From a checkpoint of a small image colorization model.
Model: 1.73M parameters, 40-pixel images, arch rcan, norm batchnorm, activation relu, depths [10], widths [96].
Data: trained on abstract colour fields from 500 small random pattern networks, 203450 training examples, 7.0 epochs.
Rows from block 3 of a small image colorization model, named by matrix and row number. Rows with one number belong to one channel. Each number is 128 + 24 x the weight over its row's rms, rounded and kept within 0 to 255. All counts start at 0. Numbers have three digits each.
After each channel's rows are labels from the 100 images, of 14976, where the channel reaches its highest value: "responds to" is what is common among them. Only what is clearly more common there than usual is listed. The data: abstract colour fields from 500 small random pattern networks. In brackets: how many of the 100, against the usual share in percent.
# convs0: first 3x3 conv (model.blocks.3.convs.0.weight, 96x96x3x3, each kernel summed), inputs 0-95
# convs1: second 3x3 conv (model.blocks.3.convs.1.weight, 96x96x3x3, transposed, each kernel summed), outputs 0-95

convs0.78:132123133108118143163122114112163120117175096121137141132106146101148115127173114141132116121117117129153186160143129105152155118083126115134114124125141111126097097126061053109116093158103094180151123114156135118134136136132136106129145125092127087108119146097092096125124107126147125184
convs1.78:114125146126132134083061113089112107120126126121110135131132125140118133118135157111133113128104094120123106129115114070119085055131148140132150144107100128103104114116147113112117123073113074080109116099107110107097109102115128112108089094112089078131111144147127139137133109115077127123
responds to: mostly blue (34 vs 13.1); smooth (32 vs 10.7)

convs0.60:165142160076133130122121151108123099077122122138154120124126069073145127130143104121147128096157101134111145126128153152157159137147160167105155130117117125167116109124118101152127135128110100081096161131147140135084113134139174134136090128126096146117079128148116127113117114130131053128
convs1.60:156100101156107110101101125148091139123130100097082071106115109088114079112104113091120076115143087117144134102107088099098082099113133100162085103139139118133128132119110115089080119136140137137162127126156116145112139115127109119114143147105130131097080131105115117113125102121133095131
responds to: mostly blue (35 vs 13.1)

convs0.35:140140128113120140130122111114151118110160102123126150133125145115131130127166123140115117117124119133146195155135132070153132121077120131130126122108145162122114127117073054107119119152147115205148115108125167116136139130137125082122124109117132076118108128116099120127131075110154124191
convs1.35:116130143134129132080064111089106111120128130126117142138117133143114134117132159115130114128107095121122097119108113071111088061121145141130145142116112113115113111126144105111122112070117072075107113099108106108106114108111127112099084091107092076127114146146130136138136107121077130129
responds to: mostly blue (36 vs 13.1); smooth (35 vs 10.7)

convs0.58:172108168096159118189121153098121121119109110135168139130145116107112129126136093148135128142140121139087128118120124155183138145108151134075145126148142039133134122128117101111138140144129120104090141120114162147076126162111148130150123108136135155114112120166163112150146160157123097149
convs1.58:154106108132107110126098122163114119117138119114104063080128065064104103089077106102132102154148092137116120102113103088107102096095110086126085087152147133145140143094100137115085138147136141144140135135125132111130155133131130137112156150142152149115103127124131122133145108120129122156
responds to: smooth (58 vs 10.7); mostly green (46 vs 13.1); dark (37 vs 7.3)

convs0.9:123107101122151184116117135115148116085153121126153179103103111117123093126131100133152157122139109159113115117116133085146145119112131122176125129155152112129148106109112089108111130132084122137102123134144149150114178094157124110109155093140124106096076128103119127180106122155180173106
convs1.9:108084090087096102097101122108105128113143159139131135123129088129163112143151124109113096119087103105089082095134127131160130123098105108123110103122119102122119149140137109114114117085145090093142113158119102094144132100121116101122075067135081073118133112114128120148125139124139165131
responds to: smooth (77 vs 10.7); mostly blue (40 vs 13.1); dark (27 vs 7.3)

convs0.7:135139147130138155143150117106191127099153095136136144109126170142131105129142114130134147132117073129184172160155168160108151122098147129120109124100149116080152101148082137116125127177105170161147118133147125102108151125122158128157163152125145092110125125148079118126134101121151137164
convs1.7:116124132120143131089083129111128120105110092100072128127145131141110122133138131070139086116089091147135125125145130093123105109122134124130137129124109135115115091123140128090101119072114074078124128089115104125105139094126131099083104106121123116126089128119086114116099079113074116101
responds to: mostly blue (59 vs 13.1); smooth (42 vs 10.7); dark (28 vs 7.3)

convs0.57:142160154111145101114133104128122159133145089105145108105108164124159093130164107122147100112103133129156167165154139140126130125138144159144118127124155127139127090161062070099120109163107142163133119143153123120137151130080112113081124119094149097097100113109084122111118091112166122132
convs1.57:112100126115124118101086101076111092118142117114124125120141111119094140093111136114128102127122108137146136129119105063095084075135133123129138133079074134078080124118141108119125115087110089092127119124112114114099127111131135115124115085097104080105144128122104151115116111110081114109
responds to: mostly blue (81 vs 13.1); smooth (52 vs 10.7); dark (33 vs 7.3)

convs0.19:146173171146141115106113098096143181114140112101146108136108142112155096127140108119117111096126117106150140138129142138140131122148151155141095136140145112130139097162087119093116123162119139154132074139145124106133133110109111131092129138092194106101055135115075124096141095110153116121
convs1.19:130089107124115110125087095089090114108150101111106111113101111106071129100103096088120077115106104112154108108126093104109118111131141112135140107084085120085090114143120106099116131106128103110150138110139103154091118092127108100094126116118131117098119114070100143115109106111113116110
responds to: mostly blue (74 vs 13.1); smooth (43 vs 10.7); dark (33 vs 7.3)

convs0.94:147146127131151176131167121127165138108123104147135123128146197164138108125107128126136152132150099123149122105146174194117165122129169143121103121125138118095138096138107149116122133176129176128116158109127116087141138118134153123179179160137137138114124119151079115135075116130118106119
convs1.94:133142143143160148129134133113126113102102101117078111128149126131120123146135100083142098107103104138156147129151146125151144151106142136137135131139114142125123098150139130073092083066116067072139128086119097131113130091146113091077100101125134129122083096112095092130108117127106117113
responds to: mostly blue (64 vs 13.1); dark (61 vs 7.3); smooth (40 vs 10.7)

convs0.48:128120141117120129174118121127155118127165100125135144139107141101145114127176114144118116121109124126155185162147131126157137122087127110120131122130151123123098102126057048100112096142102107179158112124133142115147132144128135094130131128083127091108119140107088099124132122129139130200
convs1.48:113129147128134134075060113090109108123120124120107129126131120136120135121137160114133120132106098119119104126113113070115085052129148142132150145113105124108109108117143111109114129075115079083100118095112111107093100101116127113108096102125086083133103144152125139129131103116077127123
responds to: mostly blue (34 vs 13.1); smooth (30 vs 10.7); mostly red (28 vs 11.7)

convs0.56:133118115103086171121149123120136103141151128147108147124122169130148133129192154116161132097161141122140138097095112120136140117135124120112129122133106137143131134181147103134135118112127107127166169120132111198130122100184157130166119109131090139086141165127164129105096124174115093174
convs1.56:115181190135163189078124121120162122145133108113104166159135152177074119111134136134158103135140120126129168151129110115120085078113134134138137143115088130093095133129158150092103119111128122120152140108093121135126098106135112086114150128142124130126108133136126133138131093179129105132
responds to: smooth (40 vs 10.7); mostly red (37 vs 11.7)

convs0.65:106145137161145148135123145089132125126126151126104128159143157112121143126175143107111148125179157084121132131125104073173088142100144130155126120131114136129089059154122152135120152113115113119130113070120074182120090139141141082116118131118119120122116095158129121121099140124089115149
convs1.65:140164165158163158108121118134113142183139086157147143146096153156148117147129124113128120127098087131160151126131133110106120138142133120161148132145148126145149122114120142126056142153153152152140118119080097128100125136109141133096174178074159169123109112156154109135147122161110098108
responds to: smooth (46 vs 10.7)

convs0.70:136113127115118140076109096087162146142107152113111126113112136140100105129094125107100175156121100102155139126119147137100120128180180107111124132109086101122127080137133173108129121144108169138117085175131124117118092123122162137139168148104126119129125184148107105099124086109117102122
convs1.70:130124115155126123078098141125089134149145107116088138123087139139085105130134114103141114130115079080111086085142131151139134138100112123150092113110106126113107090131110098091067106076122086086179143127148104133127133090129132108101135136123136130134114119131107088115115102168137124129
responds to: smooth (42 vs 10.7); mostly blue (40 vs 13.1); dark (29 vs 7.3)

convs0.24:140136113123134163142163137097181139087161086133130144116110144110121112127149104154120151117121135146140163138151186100132157119077093127132090127126138097117119114109086090119117138174116162162131141076156121132131148113167104101146160148128160085114106124151127096148107141127166152134
convs1.24:113113121111130127113095127107102117115127132128110141141138135149127119129135135098120086113086088107093084118152103114148113109123143136133147145110087125101095116133145108098108099059119061066117125107107097121122143122111121111105068067113100082119126120123104121141118124097107133108
responds to: mostly blue (68 vs 13.1); dark (52 vs 7.3); smooth (50 vs 10.7)

convs0.77:106118140134098137089133087146154137126105168106089128097142120100096131129137120123110124134140111118166114159099136129082099123161152120110162132124095129106174115154124206128161120126108087124156116167119131154121089095112126132090133151105124119129111168145119175082128115089133140113
convs1.77:141102093157111103100123166160103151165135111097115130110097134135118094136140091108121086151110106116103113114135107155144130136121040073111067073109109157108100105105119162141127094099124111102153134132107108123134130116109147119138152139080134125113125130132112105118118103135131120117
responds to: smooth (51 vs 10.7); bright (25 vs 7.1)

convs0.95:147138187119167083120134132132116126122123130125133124134118146117125126127130119115110106133125140115142176189124163163130145125135170155108174144138144142138160115158103203150157132140094123123135126139117212141084113143130143131123112159125146102117106160149127143144178087129142124137
convs1.95:148102110119116112105115140144121128107120120092100080086123077084088099090097114069134094135107101151155154110125109098113108114115059079130076068127114150113112106101131146127105135134117142139126120123121131110127132115120131120120139139102132143110101135122094119103101093116093127116
responds to: mostly blue (36 vs 13.1)

convs0.73:158158166152154092068130106126096166111128124093129112127119111103140103125122096116099104071099124094152138147134134141144147131140136161147105135138138146128141094149094125116123104182123122153139076140125114093139124108097106123101119117110166112086089145113096109116144103081161137108
convs1.73:146097108124106100105097095093105100113154115128130106103134095091074120085084118103134088131132118130159143121129110107105126114111090071098111083089097121095099131145117078093102115110124108112148121130126123140107129105132127107119139099126097099105150137093102155111107113118093104119
responds to: mostly blue (72 vs 13.1); dark (35 vs 7.3); smooth (33 vs 10.7)

convs0.68:162128184106168138211134124127113120131114121131171125131140115126120133128116097144133103145127119115084148109103160135156152150143147136066153128131154086164138128122098130121143122149116134127110145134118154160097143192121151142128132130099148126120133139158149112166179176126105104149
convs1.68:156093089122098096117103119154108113102133133113107061075128057061097093089080094092136120155146112134119126099127102093111111110101093100131092099153144126142140133109093137125108141150129142147129141140116137107129164140129136143116140130139147141128108148118133128129136107126123138159
responds to: mostly blue (43 vs 13.1); dark (39 vs 7.3); smooth (39 vs 10.7)

convs0.41:152133141134140124084179077125126130114127159126129110126161153122111107134149132109132126098142118112201118156154119120095138122139139150150139129120106183130164111161096131155159123165087100140150132126135119155110092087118140147110113139137095116101105132110103146094143053097150120124
convs1.41:159120119174124117102095158161091128155090101088073145139105150151109120142133109157155064145144123155151137137122103112131101094131091078132102092126121122118111118099118113113107093105118106102153103075124131146117139109123134109106118124099108113103123156133109113125120063115125103127
responds to: mostly blue (65 vs 13.1); smooth (49 vs 10.7); bright (27 vs 7.1)

convs0.89:131157136118140119078172091110154149147108159100131100156158119120154091123137106112119147103087120118157129133136111163127120133124150157118129138147126141118122134136100118115133111118101165114129067180126102126165093107068126121108122122121108148100107131090088153085110060138123114114
convs1.89:152129117174127107082087149124077128122116120127099119115101122114099127145122139139127067147128114124147131133148113104128138103136139098163131117097101080099099095155113064087098109104141108106134134091102119104112125118107136118103124138090120127114105109090100080113107075105140147117
responds to: mostly blue (59 vs 13.1)

convs0.0:113131136108105116166102110136156100148157103122144134155112144104153101130181113111106111120104133139147176152143113118155139126127130110120130126126151128150091105155060044119117102123084126166154113127129124147156113128110124107136135120089122138104130145109075121108115129141108115197
convs1.0:106144156132146149071068119102130107122119105114103128131137123144118135125141155122135126137117111133121117137114116071107082047134147143135152150109098128105104106118140120107118123075114085085100128104118120107101089102121123110112098094134086079132107144162124137123129093120091127120
responds to: smooth (35 vs 10.7); mostly red (32 vs 11.7)

convs0.46:143146124131137156132157124080176150104163074128135150111112148091126109128156116161118145122104116140139179145155170106134153120091115137116080124133141114117121117123070075113123138173119160165141127086151125121140139121159114095146156142126149083116101124149113126135106107117165157145
convs1.46:106115124121129126107084125096103112118129125124108143146135138151117126121135148098124089115088083122112106132151094090134090081134144129131150142108082128099093109132149110104120107066128069072112127109109088120111127118118118110102069076112102087122121130128110125142130108105099130107
responds to: mostly blue (63 vs 13.1); dark (47 vs 7.3); smooth (39 vs 10.7)

convs0.76:120098117124099156136113121120153095114159115128120155139120143119131137127172117143115109115131114138144188152138117076151148123075119115128132121109144156131118129117069054119120109135142092204153122121115167115132148127140139100130125110103127088123116135114098105129123098118141125198
convs1.76:114133150141135136081068113089111110115125134126117143140119133145123134124139161119128114130105100124126105124112115077118094065122147142136146145120114111118115109127148106112124113065110069070101115101110107108106107105109123109101081090107090076130107147152131137135132112124080135134
responds to: smooth (33 vs 10.7); mostly red (32 vs 11.7)

convs0.42:176127165128171135174136106113094156141110076110138135130147077116113127124083116157137124157107136145109148108120141149139117142115143113088140127160164088119134154077110121118121125121151139145093121118091191126096097152096129121124110114141153139119135109134147130177168172104123116136
convs1.42:137089083132099098143114110155105113105136137129109090104114091088084086070076123109144110150153131108106141108147068104106089099096080093127092103147129130132129141104082125132110140141135132138126138143115137108131158148098133144084111118095141132121108147135136123147133103119138145158
responds to: smooth (59 vs 10.7); dark (54 vs 7.3); mostly green (42 vs 13.1); mostly blue (37 vs 13.1)

convs0.43:157168134137155134093125082116136148096144103103138109136112109099153102135127105123147115106116126124165149149146160151141175128132144178151085135137137098144127071160112144093121131191121146146133081110136121124091138104087122124099113124098144111098064143119107125120136128115160134102
convs1.43:157093108119127113111129095082112105106134111127108117117119107104098110113107103092103080106098111128170126110137095099124110104120115062102122078083091106088093143158133104094121117095140091100150117115126109133113159112115118117103119103108105103102129136086111148117112111120092118120
responds to: mostly blue (68 vs 13.1); dark (31 vs 7.3); smooth (31 vs 10.7)

convs0.54:160160183144178106118127114135102102142109124140153124126124107131105146128087104125127116138123114159125151123113166157129169137149170182081148127128134137192133124087123176137133125155079127141121133130101167134093138156117169144148119143102126102122165158148142129138154148084117125129
convs1.54:160089093118097089127111115131121110112123128118101068086130069062086111087083100085134114137139120143162156113131104097110112109097081078113094078130127135124125114109117116098097122126131127130128131137121138143125134114141128108120137126136128135121092151092107126105110113128095117116
responds to: mostly blue (48 vs 13.1); dark (28 vs 7.3); smooth (28 vs 10.7)